Rows from block 6 of a small self-supervised image encoder, named by matrix and row number. Rows with one number belong to one neuron. Each number is 500 + 40 x the weight over its row's rms, rounded and kept within 0 to 999. All counts start at 0. Numbers have three digits each. After the name is the row's rms in percent of the matrix's.
After each neuron's rows are labels from the 100 images, of 14848, where the neuron reaches its highest value: "responds to" is what is common among them. Only what is clearly more common there than usual is listed. The data: simulated telescope pictures of galaxies. In brackets: how many of the 100.
# fc1: MLP up (model.blocks.6.mlp.fc1.weight, 768x192), inputs 0-191
# fc2: MLP down (model.blocks.6.mlp.fc2.weight, 192x768, transposed), outputs 0-191

fc1.102 092:557524453514518506498536491486479510503526422538422521521417500505508402562470549518450498469474563527483554476465540492565574491486472496523475509475509538507526603519530484470498453488459457504530508522465498504517509513495498494452496475486537503559488454488404559566536479489470470517572471565490579512429567491544460439524513491596494492524497560454521534442548535509492470540496488445426489496408570540423506511428524514573458479473554486492487522482506447539462522477539440417494483447445541444504527439500511519561474496446511400482515453515495474530568529484557506493
fc2.102 104:481537494513447525553526515460563487492497540527620474436433555433547490544440517453537516546526444448496564419471502513492484484537436454485519424504441558540531466601538490531528456482495463451459484459432481446515512472464473509620474485451483532458504520461465491570504433459482538474492529559471456457489460504544461477560498541521490581473528536516581458491461519484467433512467480452541478491518517554458495496423461457554489504526515562500461476549512449497503512452526426535510567540546548479450469462525487505477472503532537486518529482532481446534427472479471521465
responds to: round elliptical (57); many-armed spiral (43)

fc1.484 097:502558501512554549501404427478487477522503508566496444501426511481577473532480490515474469524514493512529546509518540528484502466492541504553471541486501516591527493481504512487589516495533482515491451456432476510569477432501545559516492496485480490545486529532438573544524549492502554502433474462497491441487445502487472484474473532576490456490499459376466515551477471470532435475444484501558585491543507547503482512467526499524498499517590490532606488522488502491527530389453505567463490466436532474559515500526499519482540491562410535553554430543449518517491529401466530463
fc2.484 100:558575463477505562510554517503501519547476454479482578507447485494463464474533439485521488544515404478489505436464549475456495520521484431414497512523451444493516478476433531492481500475456490486485514506509496494488493453483478515441455512516388529542532542461534589473492548490519504548497604580528431560533476505430496569584458502545444493433502486474515484524529538592527450551446580519466465483539559457444526506535521562555528497558477587487586519449564496532523461472498471481532438488487501503504482460488505548497470525500535506515491544471519521575544512515502418497
responds to: barred spiral (38); merging pair (37); winding: clockwise outward (31)

fc1.376 114:518508485473512544479522558516513504547428530483503475476490504416485441543502475499551536567462542493500502485542521529497481521541465466487521466521530415504493450516575510442573485516424515487505473547537470488472528514499471411470597531465493479506561559511485511507422454498488576419478505481531523503487461509464473492465442594529421472499495466499530503468567507522403543532500535523466501514487539532514498496510532557512542497544484516374509456517492473425561526515546548597520525505459539611475513487501532409507486429483468442540517413545536556512506523456545478514
fc2.376 102:544539443458533483464457563536508520515487439471478476522501445481509481406532572559428495556469385550532485486475479528501520486489460458527516433471480477468444515472567546457467556493548532423418557535492479457504543502440471462445499494494482460452491524559451515466470475510532480492495563490546426538610501555445417500509465505463429503535504486492459475459429495500463496490598543470544477528493527559549521504447493527566575467505572484559515509522446502532490495479546443483472522570469476461507449449470476487513496405529509502432512513515473494530453498466470503491
responds to: bright star with spikes (59); winding: anticlockwise outward (42)

fc1.521 124:582491480506544504593539521507471556428470496534451608494490534497505505404393482515530485469461551469539458493567471532499493478536476504450481527484467462464530511500537481508454508475448508480422565451501498457504454454452536459489462482561483506504463523519484516503448589499455501513533487525535542534542521483507479616531512469497461462494443513475431531473480498521505568533544515519544506517546467457468536472520466471442566559462448520571492426487496493466488575434547540520451496545523506446476508499505531532528524538497484650475553484427481475530495470535467458439
fc2.521 115:489459548501489487536503426440509517454442462452481453470541509484489528495542430433560494503475504471511439506463490564473456483495454406477542488502521491463440480511498432390456540473517547510484536516541519440493498488513495395458499465479517546539549532536535483505538527508534504501459460534512422461561482481495508445579504442516557556517518469415535525471510519494515551491500459484536499457468528508468439429543495548502505559545480533527545452366488514494482574513473513496490514546499546440470436554498572442531468553470513415504488523509423446541450456448544517464
responds to: ring galaxy (79); tilted (57); small (52)

fc1.165 099:460509526440469492539485498440440480441432518512507406533498564484445622526522477448523532432515470465510521573550523510420451472584468455519451527434537464504481451512480459539550470525460514529486548526513452537521492494584536486517480512492466538495533473500485533552468512532544489491485523474499535544448471477519546456498439469457500512597516518549524557444494519495514509539528533492532566493546591493443485525525467544501502505439518558521548509449513499482460488578437411398468530588536492539494476497543500509530548485537512464584521517501588456495484553487489453484
fc2.165 098:470445530490463574540560503496538468447500497528526449511510564497542516537467482489554502455468457505449511513483466464475453540540527427451484532528595527595510472547530440474495545536514448551505495446450472548479523478472465549485524515445471489455570548446513478453561520502446488455491456536469489494504478451486493492566579494455528552567466516529590498380509451414515460477494445496539554506482506479550475439495465528485491504424550540544509535519567517510555517443560516486527516511481485506456466433452416458519496483541464561536529532538415475454549536512512531558
responds to: barred spiral (82); winding: clockwise outward (62); tilted (49)

fc1.131 101:461517551584500457481549484454494505510463504496509512525468491557538473431493537472526555533443555506542510532511469563488567529450524496560488507523435538518497495480559439543498486505516477611433501473577509524547493492455485509519477481555543560588526482468515461455580484516497515442533444465519472526506566434484531561506516413519550471541521462469464523525514503530462535465526511486487461477481552490451467471450574581524449425471446491510432486523434499460383507506459484523455461466482518561488524618487483559500510500496493574508491429540562557523489463507461503530
fc2.131 105:532502535439489556489493435560542504511463513532495530451470561449454470562485530543542432440553499529479522493525482552549495406523543595516470524473524461566507533465525571467505507459515510548491529495504489494517486440504510494462493481425490491494456524438538484493526532567529540461489462450558506521491385519493607543515511573501484486552451479455539465515521530546476526556431515508435490482518478502440468449521459519470456532545565454471462499441471519486476582443478505463503625457491515507461408588472485491490428489518508490515531510497542444557497576474519484479
responds to: bright star with spikes (72); ring galaxy (50); lensed arc (36)

fc1.311 093:427510495492443490513588542515542397510462572494536512527447528481523544519470586498446538553443453540500502503611519488501419483470518524475477537526517508489518450451550558545487472392451451535507505509510445543452561535490435518508499405512416514474487431529518484480573489483535528421507522447493490531466514469497490469501507467548554591533535504476466555473532486545546525532509510582534519541483523462474491505539530543540498522482503456489473432452517542498450485525477497569520438485514535497464564466526479483542456442512542423520516543451393487519473529492535495508
fc2.311 090:468470514444484417486507549562577435429466494506515506497558500570468530445463500490517528479518463478448542530509585450475497492564496503562516515511507420553480496452496502514507502464415499539546505443485526490488503441621542544497475484528514471486475556553487520534513551527546463482525370525498450551464469504457509494484502473480515483508475482476522462433491544492526500488523474459508399510527475523464492504569512508518475414488542544558471439517489432572478547562506528506416549518471485578448545573510506538577480487551488487518496555521495503531525575576467483437
responds to: flattened elliptical (81)

fc1.329 080:466469460484484470452573477529538490454483485493491452434494600545449527543599504500575429536500480432412452539552474486502406522538455494540538452493501493543459495506480532492460462521547434437528434473495493531440565542532542460503485509482577493535474485487544528560442574569448511517468477531560495510470445471471468486487524504476457502550495521492450492531476508537536555503518435526572459541489514545516469530477578524470491511511567467516551533477422493447478505458601439496488466535445534460594519493568485458481485514494476494482465543553458497483517507481434547480
fc2.329 078:534469513436490491582577578523497503521515519512484459517608500491538544529543537553432532488547468508491468489479525508462451479475548428447544538446528492443478518525571513514511492503508446546520514453535492435516502512530477454468435567459499498499472480456479426556529489466437477506513549480543580523449491508510449569482513440483530568433549501470523551480486492514497491547460525524388577554525477536505538498505546480433484504509494523581461452568415554430525469427537512535522539465551491520482428481529496510500444543540474473586528535458493466506498469499525424537
responds to: lensed arc (61); many-armed spiral (28)

fc1.505 095:466460487490484491489527459450479573523489480482529553545508567413524520544471472472472543519492450461492551485502482519526494491582470543515462556542486492521488448454520517480502532514506444473393493517492502460420435488497468535478442444534521485460408450473558454504488448460478572433500529429539523498528487486500513469539478429494522483448548518495595499510527489469591532488564493513508524546486574584422440424494525545551518488459478491466527501470519479593549482513473432598511566508508516505529531500485538527456494558523476538487459459509488514511476484625504575519
fc2.505 091:470470513495535509438566554550494539504512505506502466429551519458537505475495535520510483491452449428508456476472517488571539464493408458495475434512459453513450473473552518455512463468459472497551580477463517468459466523473551560483543410581430533512488541504478464467493552501534444476492447584540487486503457513440504465500482486494585598487450433478485561456606525516481563460486501496559470564527542417483507492489487431460531489476439486483493496500448554489496518513451464474561467476448426534515471430425543549501466477473464507432477501511558460558533472483484525473
responds to: ring galaxy (64); tilted (53); merging pair (30)

fc1.536 090:525445496481473553506535502414498476529503481441527487554546540553559419541571549532558510521484458522503532536530505439518498436451512482513469494485536475528571488545553426543524470528452523429466402626486559501538491532491502433501603488481460526463480496483501500429458546511561485492420535496504541539477521541518474494473465445523558554519491525549510496445562455477537457435511483526507504507470453532536566555503521517492499468462490463583582484508510494462447471440507512571461482546484528566544480477447566508463459447492525575524475477498537525499438480438498497480
fc2.536 089:450445514410471543462520513549483581461540458473537448459543515443476582505499506485452615530505528530516535525561492518507520470580489475594467458497534488475461541480484534464523503488485443579505518484487491541582446487480433444455506506447593550528507472530562522518491499469516595523502493569452514525517563487531522496468472415506532489441470445480521546492482533461515478577520454502470482430536570488532523536533520488446481559441461545510516527498516518464466446472489520515505480452504468498414532466473513535496481535574575503475441507478502464558547512485539563576
responds to: barred spiral (44); winding: anticlockwise outward (33)

fc1.518 096:514520528499476587533557514478541576551427429482460427450492446520513545512494510500479463550454506534493469558512504525462491444486507515525472445517466466567466485515473473455397523535490481543488492425514593555477585559499488498566474466550479625546539587463522508514548527519514449529490450471573472506417442517466536513471482486481451483538516442464590485563515461499482505451506471506525541497549529507534476431555480450446499537557492474476490497433541529501473472482494472515481546523488476529560519548455471520479499426528491534551462553590456475524495517455468470468
fc2.518 106:444503456549528510511480478567491464463527595503502489487461445536541461477589489505559517415527500559516512513469517489529451562490459463509457533461485526496474535553547567603516491554472528482497543436531525554580566525442497572499430467485527480493550465482463418453495504524507596451519574513462523492519526474446495495468426537512526533521484482539426463566462511436458481521478594535495530520538517548579545548450444519476528522507493532461554532522428437499490475446482516503443519499465499577475495511494467485471538454565521509499516508500444472460459502438496437449
responds to: barred spiral (90); winding: clockwise outward (90); tilted (39)

fc1.547 090:520509479539533495478508528554438582518480540516510505448496557509495528466491535511419525417605493522509490486527506483430547516498451417459473542429527425439529483494573485514467516486568560539521432515494461451489510495497458531530532457418512502463529566499496503462503582498450503536513459543481479494540506558531533439430532435540510486422542525487486519496521542499489509514521574517491512408493466530474482438441506532541611488405552436518457555464523482450452484566580511495536528519576584489515488509534522506501533473527512482514539434477486561542504518546502494495
fc2.547 091:556470473443461524507522498474489540500449532518519527528494493501526510536493503484461554433506454541513466484584480519490533526495461474505552498447531538510523557509406531528484463497477496538473465449540513545463527484587526514550569587472456494486430503527425479553564507549487490537508601545570556474464583538488502490435481484485532490548522494506562535543496453564545499515502523581545504538577496517487477554521538515477579551527549572527529397591557530575553491495468544479471500496503479477523466408522541485439544540515579477467487495443505473495433489481478497461
responds to: winding: clockwise outward (68); two-armed spiral (62); tilted (55)

fc1.309 100:418458457572493518537409457452464443525522453486486470579409494531510510531446521465584487441517476558499531559442490440517502501467434496490486513464522482519473415449490500520568506504512466477485545530416480507532486479489478549436471531449513509460550574511501440427474524529569422463496414456478494529526489473516497576549505476576519488480545484592461483510514533543499520491476494512605491505456551530495522544499508465443467505497517529448551517494491528534554481506580479513487516482533515542460455479508481510491534536470372529444473464455532533544542515561536508470
fc2.309 099:449489495483483488488469502494530486498510513533516573518584491471512465476493514554486453599483528547509512600445473517506530485412540522447488523509515475468526490511519558431453521528506510512541581497449457523500556494471543427431508498547476511499509487539483468510498564593487482529508490487443539592508526475482495476549514444539626537399542534462459480477508504589428494467540450498405453494524536474449551512552538503562509548484450585488437459458464470520519521527526498506473465470510479474551443433467512526514520444495440514472441492542485499496556447432525499558
responds to: two-armed spiral (76); winding: anticlockwise outward (62); tilted (48); winding: clockwise outward (38)

fc1.576 096:474442475477495520496500492539530509525455492494506547418408460454545509494515478470457464544478518609544498488538536421536584447538481476466523456549539493461451512486511465519468604485495536513422533478534412462490497552479485501486496519536481359509534554553542511520431528563479521496489419457483497470497565517504517487557512435443502426573541507501569508547499463498458433470450491460530559516534474589468425515558510568544540492415556513475504503549522478528502462527489498472479465470469549487485534527518460539534496499510531483495501568514456534452543484518510506547
fc2.576 096:516444490522584501520550512541539542487549435463520538561499503523549459467517491436577538499493501471511507509494527524505483505530509493490474443466452525486461563444494504492504529561598516417469487494456477531528502520510455423531496469599491483500458524510490497485515472520504545462462511461504509574551529519489452452491532457556431549513537476491497453472511523512417535471438520478527490466593570547436429484460526501555552524395509531552452511537530504422439543518419516482460590564492396540503544541432495495538512541516436524542499503481479525484429470514440488530
responds to: many-armed spiral (87); winding: clockwise outward (70)

fc1.502 095:466499400494523503570488464489500447449491437419512466575535497541471588415471496410560536502470471504424532506512517457527495542634520548498569480515490514522430526473560545484452562487464518476444521546500484468474483546504497496575455497532481496551480488536485520472528499579461499483467476494599487492468421495531480508549437481474442572524479506505500458511503428473471539524537481525529488502436565616485549505484484483535512525505538462455511485487486515447535509482544507557470480569478523420560485573512521473509452526460479529524505500523458453516491476435444525487
fc2.502 092:481532458425492557444496553523448590530555517536522534564541511453444488585553514566463503524465467504482462457519519490450524515553484492534435518555518565462411456495510505538422496529539495436526531456551466483540550498518463517514476536495478510481498531483501532515422543404540461553457480516544523503478474493448449454448492515566441511576519457529570500510487480491491518533390497513404522562475540518481476528539561510522476495524460539506537556501451456513487472485441528552525603428493486554476468542457556508521472524462536503461416464474502459471467468526491519460
responds to: winding: clockwise outward (57); barred spiral (51); tilted (47); ring galaxy (30)

fc1.285 115:471502478484442510521505486422476411543473505468475485553507468417478524488490563440539482451520497511502617476495522446445451487449454524463495510441444467480466598545491496491458538578462434515547462533525492507524454503487481461472493430545479482577537529479429501491497512496532561522424488473515438511585545456597554544482528470457562433485511495522531524547464471543524516501520459477519500501465549514486516521546519516441478535487471616487548544457585546497512478465537498441517502508533506465477467524451480528507496529542464524496452612522558510487503581535544480465
fc2.285 121:518475442525533586460433548554522544491536529575604586520514498466478451474494446559517506528520480471463474521533557516507559535423470454473463522570497554467503409563489506433443510529489485495494444514574476623497480476552468516602520501504499472538472432511464525444513512444565501508493528507489500479522531547488465502558483506522500563528589544514449440451504492442545425484510539497532502474520579559522476492507494441496490448440485505550476520498520547538461461470573477490450502473547532476486487523593566510502545495473475471479490483514481538515478522568450524516
responds to: two-armed spiral (84); winding: anticlockwise outward (59); tilted (55); winding: clockwise outward (40)

fc1.419 094:474489517457488533514516517484523451565468520462473552508512495545490494508508511508524435485397533530506490494470493515556411367570405515443467510467570465484476474494575499490527516555459467468540505463539531483556521552580439523474590481564428487578514464545436485587495449518500536521507470502517569479515543518497535479533490566442571460517460458564505474562485514544495576538470465498520490434501542517428427484471566465531519512511491498529497515529493524461479449499474501587473513471463504528464485533519527495495497489507527541485456541597449470483535461460422507528
fc2.419 088:458452485530497524480576532517537558422463488507468435511505550441434483480541477496478519488550460493518575532458472495535453517516539536510481517526449399540495518572524483471510533457457407482504526503486529495516523432604516516448523486542491528495498553534509551557416483464537497488462526504513549528524531441452504473509532506507459496505468507515517486534460519471405472490499529533507438395482547509468522502427485487539497528528602477447461524438513533538495512544503500449484492481472472448509476446522480544535478536477477584560493574485513404574428551586432566521
responds to: bright star with spikes (62); flattened elliptical (56); round elliptical (27)

fc1.583 093:542473434508521496508459536493482524489502479461575432463572574472440472564476526539510500534528478478457436541508460474579512570552457505514467521513514543536487516501494530504546540566490595515527480466517483459442460498422474523458520523491507526572530555524471533451521547508514471453533517454437425599500409477568463489500436531449465620475511487519520531515459575486497518484513466511497491517486505503528414490388461505551474489556488556485589518484528512446493481473557447454512495425500530520474543551508456544487507424480501538545486556532512491544511505465456471534
fc2.583 088:546491464517499451561547562439533510474519451514506562549563504512521543418582492540489518569470515497514493431602524511448518494519478504473485511505550554460532492390540474490388478530536466459526476466541524499477452444554519523473473510551479551509453515474500571520544427446519431494469483583503529452511519496528523534545485468410506484583456446499502436480555539477485483542503538526484537515515453513537496575484526498476544462514451422493495497581469453523508590447452511506520429532486439491563479492522493487463462518451487491467479542432513569480451472474500464526
responds to: two-armed spiral (62); winding: clockwise outward (47); winding: anticlockwise outward (42)

fc1.167 105:486493447505490599502502543523456521493548513469501523522528461448475536507517460382550487526483534457553515574543484433480490465456495535525518507510560423534492462484484487505446599501585506519520440476566469497528437524539534509475473511482596474474515503511522472503518500501530479553470438499564439521508478542527431510533497445498558546534474495511508513474415496492526547595514471512503521387464509509480489441450508480531499554476559459555497423513504447491484498498467558578507438515470565484549542560484410508523462509449557488576564508538475502452442509523447547494
fc2.167 098:566443502512495518520508584544467564475445517443398463505461473533528534488535509435496598511478532564492433467566473438491427487525481504526478533558527479606451405480504439536495488470428444516443454523485522510522515527530463466444481496551519486508513493491535523489500437568495526544487484514550501440503544571464465485514461525489454528534489551469463499439544497473503522468477546534487517525456573538473511475491461490461398466431565435495512507436536530526463512479517539384506525476461479470400479465469510472518551480494517487481525546457481484461511486540508587516
responds to: bright star with spikes (71); round elliptical (38)

fc1.418 089:507496500451522510515490443494401519507563524503463438466438465518506496552511498363497541480517482529548449476495522401532530526469546512441474464431471497486525419444482501444506566500517567555482469530487512530487583509511509508463488491500461481488464464491477484509482550524460508467489429519582550529516531517497477505498473545508512551564504521503455466500466539468499498555482492475531587449552482474463553508541486470515497386492465534455572489481547537505466459513476533441523519446506522509503500583556519582456471552513443491444478559479415585460504549515607468534
fc2.418 084:496475481556497524418472466605511514510488509575477551544531489438523563471564497497484449507493546412458493558523458557466446447521484471482515434528526548480540416480472510543520495491520509537468478552428521559529465486549532530498564492468367514470507532484550520468553497526519562466509542538497424529479521496423465459463499490521528472530499445530544502505503518541474496532485543519514488492394548534523534492571436496575578525486535472476483495525486518490523483528480513496488548490572538470558509542513494529419495523383477542556460526536450488460561450512515544437
responds to: many-armed spiral (100); tilted (72); winding: clockwise outward (60); winding: anticlockwise outward (40)

fc1.153 098:485461611495558485470467580487519461462519463540443451488509469502548484465596482543499486499507433549465427465498534430486569520500480536480512513506521490493527482484453476513492512492518484512543479492487495511490443571466416464501503553502521498415460502473522542381526493554413590511505458479418484488511449565511507541505489500549506438547539486475566520516561548471499500478537532431542505515587490488505463479521450494430578529469546506568538498504507514461563526498531486502574458495472528491487487533519516514497551548480471451421439416467507570432543473499499567456
fc2.153 097:565523454529428488381520461487605530460431556551506496490538564507559509514527491538516551506497584473532418460524519537551491559501467520502481551552486511493497491471489506468545488529445516479506470455477566524448497537496560465450466544491547499468471468539454444533465487553484518449514521439534512465435458559526506561524531509526492487452509546456511492456428528534523490465526571452437490522507469536487443542513557464480514513476511565445482526546466521452516544484524541555529469447509498503448515487473577426380447452477501463547566518452480544519470567452535551520
responds to: bright star with spikes (62); many-armed spiral (54); winding: anticlockwise outward (40)

fc1.390 091:481508507434547497472515499535527481486473511466553449504554494537547508560499551430519539517404582476589487531518520488533526466502513479479492459516495451536463463516497495497510423484509491449561514508457515391464460470509456562482513537520443455512565517510479532560450526519529479473485487525520560482474476499485492537492492571532432531476526447546501546454551490476528577575446505528551570514437481568484445569486527509487488502451423483537596445487508517530542497563449527507459501452514514487573461485499476472513521470508383426535430547515549515508427489420489508432
fc2.390 093:459504521436487566482518508586523550498474469466477493517491500438447494506527481540515520544511502532527460490561497531474539540478439542482446519458441514534506437424410509544520446567498450471440454428454491526529483468483492559521413512554495528490493547592530526498457469460533478516561506514408387527575447514476537525511520485513502535491448417497484505496498525531440511485569443501413460480504541486516479511443472476531504418537441520525488502514466481571514532553485519530476502525466468481544499466425437583497431463556542557498454478440457459531528454538515484529
responds to: barred spiral (45); merging pair (44); winding: clockwise outward (38)

fc1.338 101:530466453473483365549471509498498438500563487511509565475484505569451455488504515450502501564472500519510534486518471538475472522572428562489511535498463487483492521540467445586485536462481555547490504410537485454453516480534571544509550550491461465539530419503498551458492572504474503498483542500485548489428407545512509458482520451565477422511592504491442542466485542481530469452481448511474524500455496463500492557551513517528484432499501548395464547520475549463442530524502460545448459474528546559495479557539456555534531484452517469536544422520504465539495528540451474476
fc2.338 097:502532496537494498436492544492464481549507504417512544524443450474513516463502525575427529422496543488467574471506517529533451495409528488447488429501419469506450507484533494515520486540457465537565510547567522472454482527525496457425501507541517430436496506556509565465451514483463519435531524572498429536575481477478568447501566511473495465491459534583461525480527515450529432512482434450540527491507446529404471513523515567590455488508532537471526492449513534491555531565537556506534489508493464498508494558533552462424494536469528514415537532562504552470489466489522536516
responds to: flattened elliptical (83)

fc1.421 101:520507425513450512437546508506466526454502496535521603455465497486536517528506545433482548468549505516485492498479535566511458476555443514445524560484590489567513486502572494503485437511506529453550514459520489536520505465497513511465517511618530442504515462484476542468412485561568460470485499583482510520446509516563491486520476491491471520510532485440546526379517480510431469415530440429471527466540482475467529473491471496471478489490492442538520578493492486462464512454515497539519538484552557471557478422431522471528479539507456578469580496542527481466414478469525424453
fc2.421 096:530445483476527448409407438507517464548486511486472516479464453549530502467518500458522502530536497519509499498479424435465529510559507455509531431541470481485488542558487502510531538507512427509548466496414532472472580496471485571558456464461546460464524526577478617458461504526495509568552533582491505468486491552566448480539453428502448518538551497526509533493466492534539490541498521514492501489538468480573497473459497478544462481572470466494428442501459531528426521526521538478552421434524405462460522488467518503530395552508531529512492520535535543449509461544521545540
responds to: lensed arc (86)

fc1.682 094:450455453505489589538492614473511428568558493507512437502460539479552443478523510471407507486524521512482474526470548493483476495397465468484544478552506517527528548542485573530496538610538486529502513496452478424513540501491568469441544524547445506479473515440541469464517508532471490513457430508488479550461491493435518515519477522464531494489527511525521367491582482486498531496507549588518506535448535500481607519521507477519527487503504493475474444491465470513496548575519503488509461507584543541486471575539527463510510425431526510476498461561518401542484533496479517498
fc2.682 098:492547483547499467513510483526533459568521492458560488530514529493605481566547516432503428504546523478456534508492503493566497496447450502559460530444427551521554460569449519518512445536487580549423488489450467539448499457442447505460482458501551503523540543466503540532494525536480523491528457553465479443511462501488431583466506502503489490494444469527510479450523547538497529512540604442581438557506499454465464491482511560491480499520503480502481569473518487514493502569508447521536498538434573585420484533547466469420551501525527474485525497560487437546535450434447491532
responds to: barred spiral (43); winding: anticlockwise outward (42)

fc1.762 115:523477510463529433483480458515485548494389507514476469521485451521485508511376480494515521437531561580507479499519508500488508471537507493514551479495508559490553544513471465480510552499551510524449464485519486546497498569482465504476479557488531481532573476538559470533501496528576535544511506526425479488440475469499531499448442536543508482411503507506500460504545531582467541564483421452500542491537443552490418524523626495518512452452468464476465481474547468458525409496580555555523488470453499471517498527473499485487510549493348457522487514575490533468452446482520494540
fc2.762 120:467550513445431508501540510528553444532639512531486575510530536506504518486546547486431496575484440497506512482543535509554517529442507520536519530501432497573493465472466462436422565498473494495537531529492505473546539488524501488552481481507493446484539485508433477485431464464434506539490432434406511509468515457546543496470435449549518450519469473542519454511523557502508470544557446479432533493601581566490489526512570460474467526543541465463432499558521485472449445525449527445510528465426486469524529530477575508522501537509469472455456458490483531546508552452490517503
responds to: bright star with spikes (100); many-armed spiral (36)

fc1.352 091:466443566481444525503527530521514515565463502568508452585522464467420510551491447450511476428479541491452493517442569554498521544511497526485499545495453511601464461506497547485479472468529490474610526506494507660513498538477471483487593517575540497456440414420461504525463498538481421489470535465531512525557498513454561469474472498514440511524496502490508520603553492499506523465493518501515509539484513482512494531495529495486480467539440472531497539487499469521529446464443553477520622533502519501508528544472534485515498469467525507501488487478538535432551528477479383496
fc2.352 086:512500495504459571482545543438484485496517488468523504452512520496517455469525442506545513581496523449560516530512523498469520504419490508464494372528529476504467542438490488508468430489458566416509562517467573481516498516575529546531507540564484526503512540597522492521425508575445561560435528504551487539492512530467449499502567502513407477526523485494553447548460554589457488485570447503470495492529504517428480471529517406490491510456439544575459547467468449528463538483481458465542501483494393523549493493449495540525541512497512463500572490497526480533459505446493542501
responds to: flattened elliptical (39); many-armed spiral (30)

fc1.531 097:530530507450517554499437499482594581531460579511501492514558469490609510479518554456486511525489459525477410514568531462518479530450532520502499447513545487519515424501403532480501516493494455455485464507546479563435471526500515480516462487495540469453463536438479524519512468479453502529538575481539548473507456533491450523525455466570478476514489589482485479509511466504447525474511465522521490495488435475469494477470508493547425625477472439442550480496437522475516484531518514539529522473486509339505455446463485528485569558535494462548501520549530543536556492500413483471
fc2.531 096:482512560549485540509461491483492531496527454461537454455546576487521499477488404475594459533582529539479456534493418496505504481549469532524459462481486465491533468575498487549498482467525488506499462439518479449548499555473527442456506490514504606473467500531475438480535558541495470583473483580507561474520563496477463466490511420509489527499437524566455530498535527497461486445521418468533517568477513506542474489499553545504490555569500506511620491493505550503570476553476516480455516499547442500401528549405524508534476575449517482554482541529538561526506520488538464474
responds to: lensed arc (30); ring galaxy (30)

fc1.133 097:528548477464554492468504451455558490450534491537535440492486527456449478526570540495547536502492551464510439487429472413551526522495542503568491452499524536516483477477507425478496480528499441503464485515496534469499460541586504462482520482567535567556557533492479453400415497477512455509482477480440596504458501474498510476425451482537468538484526459542456445534588501524587466540512553502536514497530518458511495562532482480509570482467514462526448505459499513523513501499501496624490570489522491487470532487457541514474566526524594489597446478583487454437526471509493485462
fc2.133 097:440485545497402477446449470571468455533557524477479426462534482477512491486506505448532534474498475511562634608497556557563548472529460442556507503482480526562474540523491428519478554539500516513529473507506501495480508521411530479429523560486547556558529506514425484531553450512551513488485476484511531482519496552502550469528514500504494574434494468515509459507484457463472567499486504464432512485577556513447546496456463559448497504453503469463473521502458476486556506452476487568540485465562473474478543575530476567550528503509529450506489499470412528512565503577546460526
responds to: winding: clockwise outward (47); merging pair (30)

fc1.145 089:559481569449499550449499442491480492479434538480431466436505539578481537556501480448511456549501505491611535540538510492523516535482510566535486491539446507566488527521481496550447438437447457520547498476566470420495472512452443452499431482462545501506569462478469486449469483489548489526525515555516511422537512579574494543521558535527478504505541462547505485528473482444490504532469490500555487543520550578446424489507422522407474526501446448533569484503531499522518430480493529510423421470473566506515459536528504471463505437527475509546509486510513568468480548499540450472
fc2.145 091:476574508568631523505488574513444479539515523488484513500461490463394489518546486527499581477572480450489544517571519494434509539486462509433454493425472542476498551497456482530573574458535494463507496520523511563539518467556485532510488514481439524545500532459526516519518537539506506498565496464447492488538482521503492459463533488484492542503501486557479567582513527489506431517559604500508434457556527481565469507521486538520456461515428494496482501517495578631487516548504489494433513511533486503433499512523446508581533443538570503486449511515494465455547462527503578517
responds to: barred spiral (73); winding: clockwise outward (65); tilted (51)

fc1.435 116:496553451502550533499529428469569584449489488483519492493565515513450537456524523471496505489461494518475468484510517481495474569469495506454536494501494437569482493482475482510496509470498480482502520604438480412449483507569568508570508520490463530517475508479493549469556557460516505411473531517424502538502489481476495511587507488505544523549496450521556551423541523508503475418501552444551458499492549547493545587459379472506504479485438538463441570436578542496517470544452454489530450537494484443514520501554501473394489506511568523482544461522483439498543432494507507442
fc2.435 114:483545535389436509463524515499548435534609504536480457511518548456467536519621450518493516476495478558500496516552546488445556520447495518489478483526537550546576499473471512518481519554436546565569551397527429458535526498534532543544519499494490460524523486500488537551436470483421495409525504514454557464533486523511496500510486508515498527524490502512561450535482471424545466513495530456475541537505533476466533485531577504502499555542541409512469477531513470444450512447555491483444542562510545482457484503462564488505574520461495467422495462457502549527533531545502433464
responds to: ring galaxy (51); lensed arc (44)

fc1.587 105:472472492527512529445412469518473507454513466536498467532496469523473507419518530527550489455539439552546506491512561464514513528514500525508462485506595508457486547498457505499444584460441513507497538433502562445509581471501484544475473484495479567474518417460515512476426524487509488453632497510472431452597535551486484549444576498507588465467528465528485453585506477458443501526505527510552465471598498507424472493514546518549510492492499475478510593478439514560486540448477508509523518514543536482491461453546489416517574485497520454484531488562571508473492528473483493551
fc2.587 103:544554512535440549497517546542513565519511524456530458463493506466483444506493489543530465472439573520550549468475548493421492479501501489496565437541516562497513503551439542488554528568489507480532538458480456495516453485504362512465576498446462487503498463519421482503512516471472598467483533509546508488526499474532458486484452474484548414538520515459527514434461575505515530429502429535549463530497519430459405490501458509508547552477494523488503488541425586450544497506472472501454499475488449551521512611551440471509432488438504436537473538508535490514520541469556517493
responds to: winding: clockwise outward (88); barred spiral (49); two-armed spiral (39)

fc1.570 110:490482466469478442521552489451595513489461424516498423472536465542518530419475516471554427477530514496498551525530535445494472482479482479539469469503514469478514473457519489491512495493552492428500561572479574512530523476498553453495515545556517452529479590540487550452429543523522487484490538509472497470480493550539477438532539435610530563563543476523467485526467544410501497586435561476535510460555450544469494520439501470443478520479544442539550488484484456531435405440462499500557440484534517473537512497555464561532499511532467452430523482523497546486475533554546463533
fc2.570 100:505499486500389476559463518526394493516539526495542511489565469513482455543520572495474535458566457477516546607471527455468471523482455495485445486564561484459513532485482512453460541472430450498503554488468508467456498491435586460503488503504547538458473493512567541500548506478428562515549513500499519482518515525466490527515536465462436486446537459497512464499451508555443552449543531470479425521468563489462504516436526458522518568489491527430582425508537519603481462476547529571514477500496526481522497540471597532493565527421451482534543478497513428456504497447482465516
responds to: round elliptical (29)